Rows from block 15 of the encoder of a small spectrogram VAE, named by matrix and row number. Rows with one number belong to one neuron. Each number is 200 + 40 x the weight over its row's rms, rounded and kept within 0 to 999. All counts start at 0.
Before each neuron's rows are labels from the 100 clips, of 14976, where the neuron reaches its highest value: "top examples" is what is common among them; "peak on" is the class under the peak. Only what is clearly more common there than usual is listed. The data: phrases spoken by 400 fixed synthetic voices.
# fc1: MLP up (encoder.blocks.15.mlp.fc1.weight, 512x128), inputs 0-63
# fc2: MLP down (encoder.blocks.15.mlp.fc2.weight, 128x512, transposed), outputs 0-63

top examples: muffled (low-pass); mains hum
peak on: /t/
fc1.310,164,301,208,242,143,213,241,176,265,141,155,174,275,214,213,239,215,119,139,231,206,121,192,181,213,138,161,190,188,213,157,194,277,211,253,143,223,213,270,250,236,218,157,223,150,174,203,199,202,100,204,223,213,212,149,189,193,293,119,190,196,217,205,202
fc2.310,163,190,170,183,229,209,226,198,142,160,212,236,211,218,287,279,257,238,179,226,219,296,203,174,188,129,153,246,242,134,207,199,184,196,118,203,133,221,237,208,230,236,191,197,166,175,213,223,205,251,177,231,131,191,195,166,137,155,250,139,161,168,177,178

top examples: mains hum
peak on: /t/
fc1.153,147,258,216,196,233,208,262,203,125,190,248,143,252,239,240,255,134,89,269,228,179,244,145,294,191,225,162,233,232,221,143,252,203,198,246,202,212,184,227,220,178,251,149,162,189,168,257,157,197,185,221,220,179,223,192,191,252,251,123,189,154,214,230,211
fc2.153,199,201,216,239,265,184,237,202,260,182,222,216,234,142,186,171,210,174,223,189,184,198,218,241,161,181,221,200,144,242,217,205,273,287,191,89,215,183,170,199,197,179,244,168,261,216,201,186,215,241,212,241,182,206,268,172,210,167,144,109,207,189,200,259

top examples: /k/; mains hum
peak on: /k/; /t/
fc1.239,251,198,160,206,155,181,205,229,213,221,144,180,292,158,208,155,216,245,213,164,171,180,144,184,109,189,183,164,161,104,224,206,248,224,196,155,228,167,286,237,198,254,297,131,222,162,158,187,120,187,205,209,178,208,138,223,232,176,209,160,226,186,159,151
fc2.239,194,231,230,112,199,216,133,117,157,217,174,237,179,187,194,221,181,162,226,226,239,216,174,234,263,122,221,263,229,223,178,191,215,160,217,235,130,262,196,226,155,299,215,219,183,256,158,231,211,186,154,150,217,195,155,215,167,88,173,154,158,223,189,161

top examples: high voice
peak on: /ɔ/
fc1.123,203,273,139,174,189,164,156,214,301,156,174,106,82,210,193,203,224,226,167,203,157,177,202,144,196,288,120,234,199,200,192,197,212,149,220,169,172,228,199,266,174,214,216,227,149,215,166,206,193,240,213,166,145,185,160,210,167,225,207,172,119,244,186,223
fc2.123,264,213,150,163,179,220,192,165,247,157,203,226,239,231,224,137,189,207,235,240,160,143,201,171,196,231,171,265,236,258,203,194,148,190,211,166,243,179,242,283,150,294,191,226,213,208,187,206,218,184,183,177,212,132,200,211,272,163,238,149,188,223,197,136

top examples: fast speaker; mains hum
peak on: /t/
fc1.41,186,192,240,268,218,204,134,250,147,169,186,204,257,190,165,221,208,237,178,187,223,222,240,242,180,174,247,222,203,198,151,247,185,242,171,211,204,202,252,197,217,209,194,206,187,235,167,170,218,228,280,121,186,191,201,155,213,264,227,174,241,219,207,218
fc2.41,215,256,243,238,165,198,198,228,193,197,193,227,191,192,244,208,207,195,181,296,151,160,166,114,218,198,190,223,238,138,159,179,221,170,245,179,196,227,222,159,237,124,255,181,187,205,163,158,255,123,254,209,206,177,294,220,203,260,217,203,192,211,208,188

top examples: high voice
peak on: /ɔ/
fc1.69,150,227,285,166,183,125,244,162,236,226,227,153,265,206,221,195,232,188,202,139,146,204,227,184,186,286,173,132,167,148,213,165,224,182,198,163,194,211,190,132,178,244,176,197,203,191,173,222,272,157,181,231,218,270,225,155,199,245,176,237,162,250,180,276
fc2.69,167,227,233,268,156,185,212,194,235,200,226,234,162,203,223,188,149,139,67,190,118,199,245,268,226,198,195,132,141,158,161,164,227,238,195,300,184,177,133,194,172,176,197,204,143,227,141,156,199,218,217,174,127,268,255,213,180,251,145,200,216,183,204,167

top examples: /s/; /k/
peak on: /t/; /k/
fc1.65,231,303,210,108,178,188,218,222,185,190,177,160,244,168,140,216,212,257,187,214,197,179,242,170,208,231,247,195,281,173,264,227,243,164,218,213,166,220,269,221,210,205,218,207,207,106,193,161,269,201,208,195,155,224,243,187,221,152,241,188,208,112,125,197
fc2.65,103,216,205,272,197,209,209,165,157,208,209,243,242,203,178,266,172,188,224,216,239,245,270,274,149,233,189,223,214,166,197,167,207,236,180,260,185,192,204,264,191,103,196,186,217,228,137,207,291,218,249,221,209,184,174,189,332,229,160,217,146,165,196,241

top examples: /s/
peak on: /t/
fc1.475,163,142,185,158,230,203,257,170,183,252,169,189,227,199,246,207,208,202,199,238,178,267,212,139,212,235,172,230,170,211,162,280,191,172,245,165,151,213,241,218,126,292,194,201,169,190,294,152,145,197,256,197,180,221,85,185,253,228,127,194,202,256,140,162
fc2.475,155,150,202,187,118,179,194,237,244,221,120,116,233,145,150,214,210,248,239,205,234,228,185,171,254,228,262,196,213,225,211,170,187,168,233,132,251,196,144,201,247,200,211,161,216,144,211,254,180,262,108,250,236,208,160,159,217,197,222,140,213,224,190,280

top examples: /s/
peak on: /t/; /k/
fc1.231,208,178,227,167,275,208,186,141,150,250,184,173,154,161,172,201,230,141,205,290,310,168,212,236,169,239,175,233,258,159,233,210,245,108,264,230,214,169,247,292,176,225,169,198,221,223,166,176,142,199,211,311,219,204,166,235,207,141,248,224,173,150,240,171
fc2.231,237,214,201,216,354,112,196,206,171,183,228,208,215,187,160,224,219,220,168,187,183,200,154,268,181,239,188,233,291,254,163,212,181,198,239,216,202,177,243,254,247,211,174,158,203,209,190,237,258,197,147,176,193,228,213,209,231,200,196,302,204,177,201,186

top examples: high voice
peak on: /i/
fc1.395,180,234,175,240,249,196,191,116,230,211,265,186,149,191,233,147,126,187,157,227,215,197,247,169,197,210,159,228,191,277,217,168,160,177,226,181,183,167,124,172,239,268,199,181,197,194,218,186,338,172,285,212,200,222,181,184,70,213,211,152,243,216,114,237
fc2.395,197,275,169,177,258,178,196,183,239,231,232,146,189,210,167,197,135,179,195,205,240,214,233,199,155,182,251,341,149,185,215,161,198,197,156,125,221,126,167,171,225,186,155,180,108,177,186,158,264,177,226,211,212,284,205,195,154,181,185,210,220,174,189,191

top examples: child-like voice
peak on: /ɝ/
fc1.181,239,201,188,226,159,244,252,168,169,222,250,211,298,199,141,250,177,220,217,148,144,232,193,280,214,139,188,186,215,167,195,198,166,231,179,158,246,136,158,180,192,211,276,176,147,152,179,229,196,164,188,207,134,212,204,261,237,247,160,193,261,144,240,219
fc2.181,186,227,195,241,164,177,167,211,147,158,198,234,132,152,201,253,203,197,278,216,177,187,218,210,198,154,204,223,152,224,153,168,154,231,177,277,171,230,240,175,175,191,216,235,149,202,234,200,143,75,232,172,77,224,225,201,189,177,255,255,249,269,144,163

top examples: clipping
peak on: /t/
fc1.433,210,251,193,195,231,207,181,262,269,191,153,168,208,156,231,175,98,130,182,157,241,209,191,237,214,222,223,153,263,165,166,146,215,210,227,142,223,215,162,277,222,186,179,244,185,133,260,174,231,210,154,173,217,220,175,234,130,163,232,188,128,180,206,177
fc2.433,213,195,161,200,137,217,172,190,228,225,176,188,195,224,247,227,165,240,189,149,173,214,221,219,160,177,132,270,177,252,249,130,155,246,183,205,185,223,206,252,235,205,197,175,122,185,274,215,276,255,144,240,222,229,176,201,222,245,237,155,180,173,275,209

top examples: high voice
peak on: /ɑ/
fc1.305,178,196,252,230,246,169,135,157,123,194,174,217,183,179,221,189,251,240,228,195,199,196,247,216,245,192,239,125,151,216,226,225,96,276,211,174,149,224,204,186,172,238,194,207,200,223,144,204,230,215,177,265,213,223,196,175,176,227,232,250,189,199,134,208
fc2.305,179,235,174,209,147,234,115,137,260,186,266,215,212,216,127,176,229,175,151,183,160,220,222,180,359,183,177,182,226,193,229,146,157,221,258,152,162,221,211,241,171,205,243,208,166,231,121,138,175,197,178,183,221,233,254,180,219,237,183,152,158,198,217,169

top examples: child-like voice
peak on: /t/
fc1.255,193,294,191,252,152,158,176,236,171,199,181,249,229,167,180,160,186,153,205,128,201,209,216,155,246,143,255,154,155,129,175,222,163,201,184,193,278,221,195,162,202,199,182,233,240,139,305,160,230,216,224,172,220,226,215,242,206,197,258,163,210,177,231,193
fc2.255,219,240,137,169,70,159,153,151,190,238,236,230,269,223,182,195,129,275,198,197,186,175,177,278,223,279,218,247,219,132,283,221,196,204,132,182,192,227,197,141,129,157,227,263,194,186,216,211,228,208,117,173,155,167,210,187,114,214,185,209,247,213,233,154

top examples: high voice; clipping
peak on: /i/
fc1.265,196,240,144,188,195,195,236,195,117,201,225,195,96,177,238,183,139,235,189,183,184,188,217,218,171,179,178,253,210,164,189,165,228,252,184,220,176,221,179,118,182,243,240,202,139,220,213,154,207,165,245,177,225,191,205,186,260,196,82,144,211,173,196,229
fc2.265,210,221,127,251,251,211,118,184,220,217,140,276,223,158,207,190,185,189,128,190,181,136,234,175,263,194,224,193,215,171,208,159,173,227,185,61,159,166,234,217,233,254,267,165,129,186,158,242,214,214,200,250,240,238,298,186,245,144,252,133,233,189,144,240

top examples: child-like voice
peak on: /ɔ/
fc1.425,166,169,180,166,176,117,133,177,196,118,177,149,244,131,157,195,244,154,259,240,186,239,251,181,178,171,131,293,229,257,192,180,117,253,227,166,235,170,220,250,218,172,220,229,206,139,290,220,222,247,211,212,216,191,193,187,257,226,219,184,150,156,228,184
fc2.425,201,267,117,224,209,176,250,168,167,209,279,159,145,208,181,175,177,120,190,268,113,191,156,205,185,219,163,190,206,169,276,197,221,206,246,172,217,190,217,235,159,194,133,153,210,158,285,178,241,262,140,159,254,156,153,202,206,209,135,216,232,138,264,236

top examples: /s/
peak on: /t/
fc1.375,249,160,213,195,224,202,160,196,133,213,212,182,277,159,159,193,210,218,163,185,251,141,245,232,307,211,142,156,129,154,132,187,158,202,179,217,250,158,205,207,234,261,248,140,136,151,212,240,181,235,184,217,343,172,202,217,212,161,212,190,182,221,162,189
fc2.375,138,282,239,192,283,142,171,236,205,183,195,153,175,262,200,172,154,206,253,244,180,172,197,169,139,245,189,227,208,185,198,176,202,199,261,224,231,182,195,185,153,175,226,210,222,167,143,229,210,155,158,126,256,157,272,205,199,180,203,223,188,222,266,221

top examples: thin (high-pass); high voice
peak on: /t/
fc1.201,200,216,246,251,266,255,219,147,177,194,229,155,160,181,197,285,175,122,214,185,193,258,177,219,275,243,131,275,222,297,194,235,241,198,171,161,242,180,140,192,206,224,226,151,201,237,224,249,149,259,193,184,231,163,207,183,165,276,203,206,250,162,211,232
fc2.201,160,218,160,258,199,188,184,162,289,180,196,170,206,206,236,132,148,175,174,282,226,166,232,170,211,151,225,282,254,179,235,207,177,174,216,211,189,153,173,123,189,178,217,153,203,196,237,254,281,257,268,200,194,213,167,209,131,222,273,182,108,207,178,212

top examples: mains hum
peak on: /t/; /k/
fc1.335,171,185,149,200,175,275,188,222,172,119,200,157,230,178,188,184,266,262,286,256,176,247,217,247,123,201,155,260,221,155,200,181,104,213,220,224,195,204,173,227,228,247,232,262,245,207,240,116,266,208,225,245,140,189,153,231,207,243,225,228,151,236,184,196
fc2.335,210,151,233,251,234,189,203,243,187,187,236,198,207,196,181,167,206,197,249,207,198,245,216,194,183,249,250,115,161,203,248,177,159,145,176,218,200,149,88,201,222,138,211,197,204,130,222,159,238,176,313,235,203,190,263,167,226,136,256,295,285,211,195,170

top examples: child-like voice; thin (high-pass); clipping
peak on: /t/
fc1.379,210,267,214,189,193,190,172,177,225,237,223,223,234,226,171,240,183,226,154,208,182,154,204,173,192,201,176,199,161,174,168,168,150,145,164,224,139,207,241,139,200,174,209,158,191,169,193,168,206,141,256,226,253,267,277,202,209,222,187,114,217,228,258,189
fc2.379,172,193,206,208,216,207,143,230,238,213,209,193,200,170,139,143,236,249,166,244,134,205,160,212,205,163,262,147,220,175,232,246,221,210,244,237,223,269,181,236,232,216,178,171,155,293,202,194,191,209,186,204,175,165,195,155,198,228,155,197,217,215,195,149

top examples: /s/; mains hum
peak on: /t/
fc1.340,269,236,234,177,258,245,251,215,247,222,135,132,190,182,160,142,176,183,273,219,204,215,198,210,122,219,183,143,230,155,182,107,158,191,253,223,174,229,152,230,201,165,250,228,212,260,138,237,213,161,185,224,204,227,182,164,203,129,163,256,211,215,202,193
fc2.340,167,198,200,248,141,261,192,271,183,185,194,226,261,254,217,237,219,193,257,128,153,236,156,225,112,165,238,239,195,200,170,217,156,193,202,214,263,175,206,142,226,223,286,197,189,149,232,219,261,204,199,189,156,217,137,155,200,189,219,150,222,252,220,241

top examples: clipping; mains hum
peak on: /t/
fc1.13,190,199,170,147,256,186,252,194,119,209,288,261,282,186,233,225,281,182,160,195,202,217,144,250,251,158,157,227,238,210,184,158,209,211,180,189,198,125,125,113,290,156,173,217,123,117,164,217,216,255,169,136,231,181,119,202,199,190,212,160,251,190,202,256
fc2.13,196,217,179,276,243,198,193,174,183,225,221,220,168,202,230,144,187,206,189,267,240,192,220,158,269,131,216,269,195,233,146,244,120,230,176,79,197,279,172,166,203,271,139,197,135,227,191,167,208,234,212,201,229,185,140,228,203,124,201,194,198,162,118,147

top examples: mains hum
peak on: /t/
fc1.224,179,240,206,182,206,193,169,215,185,228,213,211,129,252,181,188,193,257,132,211,216,187,210,187,253,248,223,299,172,226,189,200,221,179,215,114,241,212,158,253,186,317,181,176,141,232,217,135,198,215,138,203,205,237,211,129,147,174,250,247,169,238,233,230
fc2.224,157,179,155,198,201,299,183,191,228,181,229,164,202,252,230,169,163,191,148,101,260,201,239,194,178,158,254,242,214,200,251,178,179,256,161,115,247,225,183,153,155,196,199,173,157,227,202,243,187,192,185,173,149,266,289,189,142,174,166,197,216,207,155,190

top examples: mains hum
peak on: /t/
fc1.202,202,147,237,202,218,209,130,213,181,212,189,144,149,253,196,224,241,144,165,230,228,179,234,174,222,153,252,263,118,165,176,200,123,244,251,130,174,166,170,263,187,250,200,146,175,258,182,158,173,176,134,186,210,231,216,199,223,194,266,187,101,152,161,156
fc2.202,130,190,152,220,187,251,181,160,200,164,221,179,161,197,239,193,175,239,191,156,212,179,172,214,248,152,150,293,169,214,85,203,197,253,175,85,196,162,238,162,227,166,198,206,70,196,125,285,181,208,183,163,175,144,112,179,245,271,159,248,229,234,150,154

top examples: clipping
peak on: /s/
fc1.189,147,190,176,257,219,169,255,244,135,184,227,212,198,247,245,172,165,243,167,237,177,243,176,172,184,196,152,242,275,252,223,226,227,189,206,164,95,199,146,114,215,137,203,212,195,199,245,162,212,107,219,137,235,213,217,176,135,157,226,158,204,116,144,183
fc2.189,202,145,190,196,233,169,203,188,182,204,195,187,215,213,229,170,226,204,204,184,179,160,146,155,228,159,210,353,308,182,180,173,213,203,269,134,236,152,125,228,214,242,163,184,113,168,198,191,220,161,220,235,235,188,165,187,150,203,156,204,206,188,208,180

top examples: /s/
peak on: /t/; /k/
fc1.22,162,203,198,226,187,193,237,212,190,159,152,166,237,302,198,180,153,209,168,203,202,197,80,273,210,173,179,255,218,270,260,166,188,183,190,213,167,219,214,262,153,170,243,222,207,206,149,208,190,187,212,237,217,153,266,260,219,159,208,198,177,196,169,190
fc2.22,224,132,201,224,115,206,148,180,191,177,206,217,219,232,224,158,139,178,178,181,172,246,104,160,182,260,139,259,262,213,248,228,196,165,216,147,204,193,178,233,147,255,188,211,141,209,178,176,208,190,244,197,171,181,166,165,203,159,189,205,153,201,176,181

top examples: /k/; mains hum
peak on: /k/; /t/
fc1.186,237,173,189,249,196,198,164,204,154,157,111,194,219,269,223,187,224,111,246,259,216,174,180,170,177,213,182,230,124,179,115,149,210,304,202,214,188,281,245,195,169,250,237,221,214,221,248,142,198,170,218,150,219,224,218,210,191,217,217,226,228,224,211,217
fc2.186,177,237,225,164,199,137,168,216,186,266,120,172,163,175,187,322,224,206,168,251,140,238,148,132,189,227,165,217,213,190,136,182,175,214,198,250,136,139,233,185,199,170,255,163,165,190,165,165,203,224,162,195,247,250,224,224,212,222,167,158,252,169,284,165

top examples: high voice; thin (high-pass)
peak on: /ɑ/
fc1.440,187,296,237,206,211,116,207,185,145,188,211,238,156,181,146,199,218,240,285,108,203,170,183,143,265,110,216,215,282,148,187,210,223,160,258,181,216,245,195,220,200,193,200,222,242,184,220,174,180,182,152,204,193,200,221,201,169,208,234,275,220,267,247,273
fc2.440,192,185,224,158,174,260,201,305,182,215,175,211,152,279,233,273,220,139,135,160,200,234,213,154,195,111,211,240,302,233,151,215,187,266,199,165,219,170,164,161,209,97,135,206,203,153,117,219,186,242,250,171,192,164,232,209,146,227,198,207,224,215,222,192

top examples: fast speaker
peak on: /t/
fc1.312,173,175,204,152,126,278,192,187,155,244,194,149,207,166,193,281,227,244,184,243,208,272,127,211,136,132,264,192,227,214,257,213,207,177,207,185,229,242,191,190,276,110,236,191,160,128,214,161,269,221,225,174,194,193,229,191,155,101,170,164,211,232,245,234
fc2.312,248,189,234,254,157,206,156,212,212,165,213,214,102,201,256,221,249,197,198,215,131,179,272,275,216,198,176,248,199,203,226,209,225,209,212,147,186,194,176,214,218,190,122,206,161,210,186,274,146,237,157,202,194,65,246,186,174,158,173,204,128,172,252,154